Rows from block 6, named by matrix and row number. Rows with one number belong to one neuron. Each number is 200 + 30 x the weight over its row's rms, rounded and kept within 0 to 999. All counts start at 0. After the name is the row's rms in percent of the matrix's.
# gate: MLP gate (model.blocks.6.mlp.gate.weight, 576x192), inputs 0-191
# fc1: MLP up (model.blocks.6.mlp.fc1.weight, 576x192), inputs 0-191
# fc2: MLP down (model.blocks.6.mlp.fc2.weight, 192x576, transposed), outputs 0-191
gate.333,099,211,155,163,201,192,270,177,211,252,217,238,229,210,207,209,184,198,184,160,251,184,159,236,161,188,154,207,234,190,226,230,184,201,236,199,203,221,222,190,196,212,177,197,167,173,188,207,179,252,218,196,225,177,227,243,211,196,181,163,221,176,204,188,232,202,243,195,217,167,296,244,192,221,237,163,179,159,196,233,231,194,215,176,198,202,153,217,124,153,199,154,157,191,203,239,168,177,131,192,207,190,200,217,170,179,189,229,185,202,219,226,199,212,147,217,172,194,240,244,237,194,198,178,204,269,191,232,229,135,178,191,179,179,217,211,238,158,190,166,161,209,187,150,215,210,172,222,178,143,187,169,230,143,154,188,213,145,203,162,208,205,188,164,209,167,175,274,216,187,208,208,187,243,184,137,213,160,206,225,154,186,233,222,209,205,217,162,143,160,188,177,187
gate.334,108,157,164,155,160,202,186,188,182,173,165,227,239,231,233,190,211,248,180,235,192,197,102,154,212,201,193,197,146,163,221,242,134,250,171,201,232,215,182,215,189,214,217,230,260,183,187,187,196,176,255,238,204,130,228,191,253,177,230,220,230,172,147,200,243,170,162,201,181,192,176,200,190,207,208,144,203,188,191,185,260,198,221,197,185,251,191,196,228,230,183,230,157,174,219,228,193,157,216,227,175,202,167,146,201,182,209,167,195,183,250,180,192,178,216,156,208,219,215,237,211,198,180,131,190,164,172,179,192,207,178,194,165,206,188,191,180,193,178,170,192,166,243,214,202,245,201,212,205,145,204,196,226,173,142,191,158,204,203,163,173,231,189,242,245,192,204,225,175,239,222,131,205,198,226,153,206,237,211,260,149,270,218,226,186,154,220,207,217,199,204,202,197
gate.335,094,132,203,165,157,193,180,235,252,235,203,242,152,226,172,177,238,190,249,192,217,204,186,187,195,249,241,209,160,207,166,184,268,236,171,249,201,145,154,216,221,255,212,191,155,230,159,151,207,152,167,219,132,199,157,186,159,224,169,173,175,257,197,196,211,182,220,204,173,188,213,171,208,182,192,208,218,188,204,150,203,189,244,207,206,231,155,214,172,174,188,218,187,201,173,184,139,235,179,201,192,203,174,172,232,190,153,264,224,150,194,183,159,160,230,194,151,190,190,178,242,215,194,207,195,215,205,225,180,222,227,224,199,208,192,177,155,226,233,198,199,154,205,216,182,210,164,274,238,217,196,202,235,181,201,226,196,206,214,227,172,167,206,186,233,190,228,282,153,198,232,181,261,165,202,176,188,195,193,210,210,192,244,207,265,249,213,203,176,200,203,155,243
gate.336,095,200,200,198,162,228,194,165,216,158,253,213,183,247,216,197,220,213,151,248,227,198,166,189,206,196,229,247,164,236,156,211,170,234,186,142,143,219,206,220,162,197,155,208,210,193,178,212,169,166,237,244,238,198,242,226,195,177,219,157,183,224,191,167,173,228,162,229,168,162,176,187,226,183,209,236,196,207,222,160,173,226,165,180,164,207,165,216,196,197,171,204,213,188,200,187,211,168,208,147,226,189,236,194,254,163,220,220,187,191,171,189,102,206,173,209,162,190,164,237,232,155,218,211,177,151,178,155,158,244,301,248,169,195,198,189,123,205,160,177,147,228,215,189,218,143,169,191,190,272,214,195,185,207,156,155,215,212,151,227,204,225,222,162,232,212,202,172,229,206,223,213,201,151,189,240,190,197,179,235,186,221,183,171,229,213,171,204,200,230,194,222,193
gate.337,094,241,247,194,229,206,199,230,207,200,243,159,214,235,152,248,217,201,196,184,247,196,195,210,169,225,181,160,149,210,194,168,183,201,223,241,215,199,267,195,193,172,153,193,219,199,175,202,177,216,206,186,257,166,185,242,182,208,210,207,216,237,190,131,170,231,202,159,162,144,242,218,219,177,176,224,207,212,196,221,202,240,206,210,220,194,176,221,187,196,259,141,235,222,135,191,219,231,201,177,195,199,202,218,203,231,131,160,182,225,240,222,145,249,242,200,200,228,159,158,175,217,181,217,206,182,179,169,210,224,188,209,182,229,179,164,201,179,189,265,200,235,228,171,219,189,200,150,251,148,243,192,136,179,189,186,235,151,189,212,178,234,261,168,176,166,198,161,198,239,169,267,203,156,239,233,235,244,245,226,188,230,236,235,180,207,198,199,181,179,221,154,191
gate.338,086,260,233,218,215,171,168,192,211,220,204,243,220,248,191,192,218,192,207,203,246,183,246,193,274,185,224,204,202,202,181,194,166,214,235,189,233,210,232,204,228,252,182,168,203,252,189,185,202,220,209,145,195,186,200,216,247,210,159,211,253,195,160,250,235,168,182,218,227,171,204,171,199,164,228,254,214,230,216,170,190,172,170,247,202,140,172,213,199,220,197,180,159,217,174,225,228,192,188,209,205,192,157,211,264,204,270,212,203,174,201,130,211,174,151,177,187,254,210,170,166,229,192,174,218,234,153,213,178,169,209,194,191,226,174,149,242,154,169,276,180,163,185,238,219,152,236,237,187,159,188,194,215,214,180,215,135,232,250,253,213,218,212,213,235,206,208,178,183,201,230,263,170,191,203,208,200,178,114,174,226,168,203,212,182,221,238,182,208,168,224,164,185
fc1.333,103,148,225,150,232,181,178,178,272,140,210,176,222,194,155,191,239,203,156,257,167,232,186,243,242,186,212,170,229,172,199,240,218,168,153,183,210,207,191,215,212,150,208,221,173,152,172,216,225,141,181,158,178,186,196,214,215,189,181,197,161,186,221,159,234,196,183,145,181,158,232,245,196,177,205,135,193,210,214,218,204,238,223,227,209,196,213,180,181,222,208,192,166,180,194,230,180,204,122,158,208,205,154,222,191,234,211,221,217,224,149,177,161,191,194,216,239,234,203,187,238,181,188,204,183,198,194,153,187,212,171,175,202,164,257,191,150,188,189,213,179,235,227,197,212,189,199,244,213,169,146,165,175,181,159,200,233,206,127,230,241,235,251,168,186,225,203,183,239,187,191,188,185,201,179,293,177,221,233,161,254,140,186,229,215,188,202,198,227,207,232,156,168
fc1.334,110,257,201,262,196,196,225,184,160,197,194,192,218,204,215,159,165,212,201,185,226,201,192,207,217,133,182,235,185,196,188,213,200,145,216,201,258,228,157,252,208,188,159,207,233,210,215,185,210,229,184,153,212,223,223,218,211,206,194,206,178,202,227,190,297,185,194,221,123,156,235,197,157,213,213,132,163,188,186,215,196,192,222,257,206,218,238,212,195,154,234,197,145,202,235,185,200,210,233,201,203,207,230,155,184,193,203,143,169,161,193,201,209,182,208,203,222,216,224,204,202,203,162,199,215,178,156,210,214,217,169,143,192,201,197,265,220,120,234,228,275,187,244,213,192,192,226,227,187,219,181,129,199,175,230,218,135,198,190,197,149,193,182,210,182,171,197,178,174,183,190,113,205,206,219,149,222,191,188,195,174,274,213,158,175,253,201,236,164,193,160,193,204
fc1.335,092,214,207,217,199,200,208,151,191,137,248,238,179,162,207,256,130,173,242,185,205,198,202,255,189,163,169,177,190,195,132,163,190,183,224,210,220,188,171,227,169,202,199,162,193,256,226,214,175,219,232,212,206,189,255,196,217,190,237,151,200,211,227,217,193,149,251,228,232,154,172,196,211,258,194,162,253,204,212,180,219,186,147,218,190,192,198,130,159,205,197,185,250,238,199,205,213,165,209,177,218,200,172,208,123,192,251,258,199,228,190,196,200,205,219,185,228,261,196,178,227,185,198,181,216,206,168,208,202,199,208,152,210,138,267,239,211,206,248,168,188,222,202,176,224,188,223,121,189,174,231,170,213,212,230,218,174,123,228,229,216,213,180,202,164,155,168,234,186,220,196,186,139,202,232,229,174,205,201,205,166,209,208,237,195,222,193,149,249,217,170,200,205
fc1.336,109,194,166,185,239,244,232,231,166,238,140,216,210,225,221,165,202,240,122,261,199,254,198,169,213,237,240,210,228,132,225,221,188,233,198,206,163,221,188,210,216,173,192,246,228,251,238,181,184,202,231,189,181,243,198,212,269,172,204,226,196,197,169,182,220,178,226,185,193,246,210,198,180,209,261,209,186,210,205,175,248,227,129,214,139,229,201,222,233,232,199,217,226,188,169,209,198,213,219,213,222,239,206,165,279,127,216,226,231,218,186,191,181,195,221,217,215,223,221,191,197,219,250,243,220,139,192,224,181,210,215,228,193,233,239,182,180,244,225,207,198,234,225,227,226,217,209,196,183,215,260,171,188,191,178,218,213,173,181,198,160,209,218,144,242,240,170,182,255,214,206,189,169,170,157,205,227,227,141,208,216,175,227,203,219,198,118,240,225,210,185,219,173
fc1.337,106,211,193,174,196,238,179,190,200,224,171,207,266,174,230,282,196,165,222,179,198,204,185,197,283,186,214,218,149,212,218,198,231,214,242,154,185,183,191,226,199,215,212,200,159,158,125,221,210,196,180,172,229,194,192,156,257,252,141,265,219,252,185,213,169,215,152,183,146,183,158,250,205,190,174,199,248,211,252,208,263,275,214,225,195,207,199,180,191,159,181,229,220,196,191,171,211,180,211,203,220,156,191,187,210,135,238,190,197,220,209,213,213,156,149,214,167,196,205,217,224,213,173,175,244,205,164,208,204,197,190,224,136,219,162,184,221,233,209,228,207,216,162,152,213,154,191,177,219,205,233,182,161,225,193,220,188,258,166,228,148,202,179,214,134,246,174,226,184,219,189,206,188,138,207,173,220,160,212,227,212,159,221,193,199,203,196,166,174,199,210,213,237
fc1.338,080,272,290,205,185,265,162,192,209,239,166,156,220,196,232,235,193,224,188,177,199,212,202,188,142,198,226,191,164,173,189,154,153,227,188,251,199,205,203,188,156,209,197,210,200,190,208,206,227,202,223,207,173,203,197,177,176,226,220,174,154,192,181,227,202,239,178,190,195,182,210,179,174,251,155,224,185,220,212,187,213,155,195,196,195,210,207,155,172,210,212,179,201,124,176,182,188,186,221,151,180,185,215,244,256,123,213,148,205,230,134,232,173,197,174,238,162,212,199,175,171,188,205,203,237,196,210,164,155,212,127,171,138,236,217,166,200,186,205,154,227,218,237,168,264,174,222,206,263,219,226,180,187,245,218,168,219,213,167,237,221,200,223,181,186,167,176,191,205,150,147,239,180,183,241,182,178,177,209,202,269,179,177,199,228,211,224,247,239,200,218,170,190
fc2.333,109,161,207,254,213,220,197,215,198,198,131,227,180,207,169,155,161,178,231,167,199,156,196,192,170,159,127,193,183,229,223,175,154,201,211,207,204,218,174,157,235,233,162,175,251,230,227,199,219,221,250,173,227,142,199,178,236,223,216,185,181,217,182,172,203,169,201,173,191,262,237,196,226,167,232,188,233,172,215,174,216,191,116,173,195,189,223,222,204,195,186,176,184,191,223,231,231,204,282,196,195,148,203,217,169,237,227,174,178,242,134,144,213,182,229,198,179,206,151,169,188,200,151,229,212,210,187,204,192,189,223,199,200,169,235,172,162,227,186,164,187,173,191,249,208,177,214,217,179,248,194,165,194,197,209,219,203,203,224,209,149,218,235,156,188,225,224,205,219,229,179,198,262,264,234,244,217,223,206,265,278,200,242,238,205,178,216,239,191,188,206,258,178
fc2.334,110,200,228,194,172,198,215,151,159,210,194,230,192,185,166,191,244,168,243,219,217,193,193,189,262,243,190,197,177,145,259,164,196,205,217,224,190,279,212,233,212,155,212,141,171,185,259,196,220,216,255,215,186,173,244,220,221,170,176,165,229,160,203,200,228,205,209,143,248,221,199,225,178,226,213,221,166,186,239,190,229,217,180,212,219,202,250,194,172,169,189,147,216,253,219,230,193,259,182,183,183,219,212,224,258,176,198,222,266,202,193,179,176,213,119,188,176,172,209,184,196,184,180,202,215,198,191,189,141,192,153,210,198,217,149,251,177,204,192,211,235,163,257,159,221,136,240,252,219,235,158,204,150,200,171,254,251,211,134,181,217,213,235,204,186,223,208,201,177,188,224,157,162,213,199,217,183,185,213,202,235,205,188,213,141,238,192,194,193,167,218,179,190
fc2.335,095,218,177,206,225,186,224,223,203,194,188,185,268,169,200,202,223,209,121,231,172,197,201,218,191,209,205,218,156,230,226,202,223,171,177,232,198,193,238,184,137,231,178,141,240,213,207,188,233,175,189,206,189,232,169,210,174,209,179,202,199,195,178,226,175,225,166,159,256,199,198,229,204,236,190,204,215,185,242,197,219,200,205,169,147,212,217,224,240,209,210,181,254,263,212,198,186,182,227,180,222,183,188,163,199,214,161,200,248,197,205,210,176,200,193,207,206,224,165,233,240,252,188,189,249,203,103,215,163,176,214,200,156,218,189,207,214,197,124,219,132,188,218,217,210,220,244,207,258,278,203,203,206,134,249,219,217,215,153,150,205,143,205,253,228,201,167,169,253,237,217,250,172,176,200,156,220,148,190,235,225,217,214,216,218,249,212,260,194,183,201,170,166
fc2.336,105,209,193,168,204,244,171,227,180,228,196,217,230,148,141,155,208,205,171,253,183,188,201,194,216,155,234,178,160,213,201,211,244,233,179,181,197,212,180,240,247,174,190,241,269,187,227,188,169,219,147,207,173,177,129,204,169,192,204,199,201,200,225,200,234,204,181,240,241,210,222,157,159,168,179,192,193,162,175,219,175,234,248,221,265,134,258,152,193,211,190,242,212,208,132,203,218,232,208,183,180,199,201,209,157,188,206,236,199,228,227,200,194,185,198,146,238,200,182,214,237,250,222,240,233,198,199,172,184,181,199,230,187,236,154,234,182,166,195,164,229,174,169,202,158,166,173,173,173,163,230,233,159,265,169,214,191,172,171,180,232,197,261,126,238,139,171,194,189,177,212,203,178,203,212,181,188,216,198,238,212,144,216,227,185,268,215,212,207,199,208,166,225
fc2.337,107,213,234,206,161,173,208,153,219,198,210,228,209,191,168,265,201,174,231,209,195,191,201,193,252,170,196,179,188,186,228,223,208,182,213,187,197,169,273,187,178,185,205,238,235,222,177,267,165,180,219,228,225,220,152,245,182,247,222,202,167,111,148,183,237,146,238,229,207,213,149,261,204,163,222,177,188,180,208,175,207,188,213,190,176,159,189,185,194,200,194,219,175,202,195,195,202,235,254,185,282,174,216,236,182,263,145,147,218,169,111,167,175,205,199,264,216,203,172,203,251,212,145,219,179,203,214,187,180,188,184,180,239,139,226,213,142,197,196,179,175,231,182,235,186,210,202,201,239,226,182,245,178,197,196,192,215,212,252,190,212,200,214,194,205,197,221,182,195,154,250,186,215,173,223,204,203,216,255,137,207,236,231,173,204,217,147,205,206,235,212,191,175
fc2.338,083,188,234,176,185,155,243,194,171,209,167,196,170,197,195,172,187,259,224,123,238,199,156,210,205,271,209,217,179,158,196,220,216,187,167,206,238,204,189,190,197,139,182,249,227,202,195,209,172,207,230,171,183,198,156,171,191,211,178,156,206,231,188,166,228,229,210,245,142,168,210,205,236,154,217,174,253,204,215,276,229,200,199,180,133,211,208,210,225,205,232,200,193,227,237,176,180,255,185,161,224,231,215,207,191,188,180,273,260,202,113,148,199,166,196,193,174,191,232,224,161,150,202,155,188,196,213,240,167,180,218,165,159,224,159,225,198,223,173,179,207,210,207,155,202,165,246,163,160,181,243,219,175,229,218,175,202,231,150,184,219,182,230,216,210,157,224,234,223,199,164,225,167,202,203,170,161,201,227,180,210,219,183,161,213,157,273,211,204,213,220,179,209